A small image captioner, trained from scratch.
Model: 4.65M parameters, encoder arch resnet, encoder depths [2, 2, 4, 2], decoder activation geglu.
Training: adamw at rate 0.0021, 11200 steps.
Data: trained on rendered roads seen from a driver's seat, with toy cars, trees and houses, 19.8 epochs.
Rows from block 3 of the image encoder of a small image captioner, named by matrix and row number. Rows with one number belong to one channel. Each number is 50 + 12 x the weight over its row's rms, rounded and kept within 0 to 99. All counts start at 0.
After each channel's rows are labels from the 100 images, of 14848, where the channel reaches its highest value: "strongest on" is what is common among them. Only what is clearly more common there than usual is listed. The data: rendered roads seen from a driver's seat, with toy cars, trees and houses. In brackets: how many of the 100.
# convs0: first 3x3 conv (encoder.blocks.3.convs.0.weight, 64x64x3x3, each kernel summed), inputs 0-63
# convs1: second 3x3 conv (encoder.blocks.3.convs.1.weight, 64x64x3x3, transposed, each kernel summed), outputs 0-63

convs0.8:64 61 33 44 58 42 57 59 45 46 47 54 54 65 54 47 54 57 52 41 34 35 26 47 32 54 15 52 46 36 69 45 60 63 63 49 43 37 65 34 38 37 52 74 48 56 42 54 53 53 44 79 47 53 47 56 37 51 32 36 57 64 73 54
convs1.8:46 31 41 59 47 64 43 42 49 45 41 27 44 38 30 44 42 32 39 48 32 34 45 35 26 36 19 37 49 58 60 33 52 36 31 43 45 29 53 36 35 51 55 44 55 45 27 45 43 34 63 45 45 44 46 41 41 34 47 52 49 38 45 56
strongest on: barrel (79)

convs0.30:45 46 49 28 62 50 47 39 47 39 44 39 34 66 37 42 66 57 50 61 28 59 48 32 45 52 49 33 31 49 58 52 49 61 60 38 34 51 39 55 63 41 49 53 33 10 51 47 33 52 28 45 43 29 60 46 45 53 48 36 27 39 51 57
convs1.30:55 47 39 50 44 55 11 62 48 51 47 68 46 57 34 55 49 42 44 63 55 51 48 54 38 47 45 55 55 38 42 54 57 40 27 63 14 56 36 50 49 42 39 39 53 51 40 60 39 57 67 59 46 52 30 35 58 23 55 35 58 45 30 37
strongest on: dog (64)

convs0.52:49 53 28 58 46 28 51 34 23 49 68 44 54 51 44 74 54 44 47 48 49 50 49 32 63 47 41 56 37 60 43 48 51 61 58 39 56 41 45 52 52 58 54 56 31 48 37 46 36 33 32 44 28 48 30 54 30 71 37 41 56 27 26 45
convs1.52:52 40 56 24 41 44 46 54 35 49 55 47 46 46 34 43 41 29 40 38 08 58 66 53 40 40 45 33 46 57 46 35 39 46 61 61 64 38 46 40 51 45 39 50 38 62 43 44 34 35 49 51 27 55 51 23 50 32 48 69 50 41 52 52
strongest on: dog (62)

convs0.59:57 51 56 49 45 21 51 56 40 43 40 42 38 55 48 50 63 30 25 51 40 26 66 30 47 54 36 08 53 48 50 37 39 52 60 41 50 53 39 61 67 48 62 45 34 43 51 54 52 40 31 64 37 45 47 41 48 37 49 37 49 35 61 57
convs1.59:59 51 26 37 51 75 69 36 68 37 43 46 44 53 40 37 44 39 52 45 64 55 52 53 65 30 40 54 41 50 45 33 45 48 50 44 55 46 45 38 34 39 44 55 59 66 46 47 45 61 77 74 47 77 32 55 47 46 50 22 58 66 60 44
strongest on: barrel (63)

convs0.49:61 33 50 26 43 18 49 35 43 34 48 54 51 66 45 54 55 36 49 51 41 59 44 50 51 49 51 43 55 61 40 57 49 51 44 46 48 20 31 41 56 51 49 56 34 51 41 50 37 52 29 44 56 05 35 41 48 59 48 35 53 32 44 57
convs1.49:51 44 57 24 50 70 47 51 48 40 31 54 46 50 34 60 41 43 36 49 52 48 41 49 64 49 46 48 45 49 80 55 29 49 55 42 47 52 36 64 51 59 33 29 36 35 59 43 53 40 49 59 24 72 34 26 57 68 47 74 45 43 40 49
strongest on: dog (73)

convs0.50:62 55 36 47 57 56 47 52 30 49 50 47 40 33 49 66 44 52 26 57 40 23 48 45 52 53 48 10 45 40 46 31 50 36 45 60 51 47 49 69 65 61 52 56 61 39 35 50 65 40 47 33 39 50 55 37 47 49 45 46 19 29 44 42
convs1.50:58 58 63 46 45 29 43 35 33 52 48 44 24 40 52 57 42 56 22 39 35 46 38 50 44 52 49 33 46 48 51 37 51 54 38 27 48 54 39 37 50 27 44 38 10 35 60 54 52 55 59 50 52 40 50 54 33 49 68 61 35 55 47 63
strongest on: dog (99)

convs0.3:51 27 64 48 56 41 64 55 53 42 44 30 53 66 45 56 44 49 36 55 41 57 58 49 51 33 53 46 53 46 57 44 47 47 42 28 51 46 48 45 56 49 58 41 32 36 44 45 20 42 14 38 51 19 35 34 34 64 39 44 60 30 54 61
convs1.3:42 48 51 22 41 43 52 39 46 34 44 55 33 46 31 50 38 37 35 41 41 43 53 54 48 34 45 29 25 34 53 42 43 54 46 47 41 38 48 48 54 30 50 30 37 67 35 60 49 64 33 60 20 63 43 26 66 39 46 49 51 47 47 46
strongest on: dog (74)

convs0.63:47 33 60 61 41 67 36 40 47 28 49 49 18 51 53 51 47 36 28 42 55 43 56 34 47 52 42 37 37 48 50 33 48 50 38 55 55 51 31 63 56 45 43 46 49 48 36 51 49 65 56 45 38 55 70 58 26 43 45 40 25 25 31 32
convs1.63:63 47 65 39 50 37 64 48 47 61 57 40 58 41 53 44 52 57 40 47 49 64 53 44 59 55 52 53 51 42 38 69 36 38 29 44 48 67 60 54 44 44 36 32 21 42 71 50 53 48 40 63 62 31 56 47 37 91 61 55 33 55 41 31
strongest on: dog (67)

convs0.31:52 55 47 53 65 40 62 44 44 40 45 42 37 48 52 45 41 33 27 53 48 50 60 37 63 51 29 63 61 68 47 42 44 39 50 53 60 39 52 59 58 54 25 52 54 54 17 48 28 37 38 47 68 37 33 53 45 57 42 50 59 11 46 63
convs1.31:76 43 59 52 53 44 74 40 41 59 44 54 44 55 58 49 58 34 48 42 50 61 50 44 55 29 20 50 63 62 40 53 41 34 40 50 68 62 69 40 45 37 52 49 49 60 44 46 39 37 60 61 55 51 52 25 57 85 48 72 56 39 39 41
strongest on: dog (61)

convs0.23:53 51 54 08 49 38 47 46 58 42 49 47 50 53 55 45 52 34 51 54 44 58 47 52 40 40 54 00 44 54 46 33 48 46 37 46 44 50 34 60 64 54 33 56 47 29 58 53 37 37 48 34 40 36 56 39 43 56 38 42 35 45 51 43
convs1.23:49 47 55 37 51 55 56 62 58 51 58 52 32 35 49 57 59 50 44 46 53 59 34 57 44 50 54 21 58 30 57 51 52 28 54 50 58 45 47 39 48 43 17 48 34 28 42 53 48 57 49 41 11 68 57 56 54 46 54 58 46 17 51 36
strongest on: barrel (76); straight (72)

convs0.53:47 58 40 21 33 48 51 44 36 52 71 53 47 11 60 47 56 42 41 55 49 39 41 38 54 47 51 25 56 41 39 54 67 56 38 41 54 40 31 60 50 62 48 42 42 47 37 57 55 47 53 12 51 45 50 52 57 43 62 40 35 46 37 34
convs1.53:39 38 62 36 40 33 55 60 43 34 47 53 52 36 53 76 53 47 63 43 56 24 41 54 39 43 57 46 48 62 61 32 50 63 42 48 60 47 68 51 64 45 63 51 51 42 48 65 32 52 38 18 49 23 69 49 52 46 45 35 35 31 52 38
strongest on: lamp (75)

convs0.44:26 59 50 49 42 52 54 55 40 59 52 45 62 47 52 51 62 38 44 57 40 47 54 58 44 32 69 44 46 58 40 37 46 49 37 34 57 27 39 43 43 40 26 53 53 25 41 48 47 50 46 11 41 14 70 35 50 45 55 42 52 48 50 50
convs1.44:50 41 54 38 48 27 60 54 56 64 49 50 21 39 42 66 53 48 37 40 66 36 39 42 55 46 59 27 60 49 49 50 62 56 66 50 61 43 33 58 41 39 43 52 61 32 49 44 43 54 43 44 27 83 51 24 57 53 30 43 63 35 57 58
strongest on: barrel (71)

convs0.45:53 52 46 57 58 58 47 29 45 57 47 45 12 45 49 28 38 65 60 47 67 61 52 49 38 39 48 64 59 51 51 60 44 46 26 66 46 47 60 44 58 36 54 37 48 55 58 44 64 45 69 49 20 46 44 39 45 24 54 47 27 48 52 31
convs1.45:38 34 59 18 40 44 39 36 52 40 55 37 24 40 35 52 44 54 26 44 56 55 44 39 40 41 37 51 46 44 55 40 40 57 47 56 51 41 50 37 38 44 29 45 40 43 34 46 56 55 61 59 48 53 52 53 30 54 73 43 26 66 40 22
strongest on: dog (86)

convs0.37:37 35 41 29 65 47 22 44 55 46 55 39 50 34 37 39 53 42 75 51 17 55 58 50 65 42 56 17 47 56 53 58 49 65 65 52 51 47 46 64 49 49 47 42 35 42 56 31 35 45 34 47 43 43 57 67 50 39 40 38 39 37 53 52
convs1.37:45 53 37 50 55 44 08 52 59 46 40 50 24 34 45 38 19 52 52 64 55 55 48 49 56 43 50 40 46 44 46 53 50 51 27 66 58 64 18 55 50 56 51 62 61 53 44 49 46 48 63 43 55 43 64 67 46 40 47 26 48 38 46 34
strongest on: barrel (75)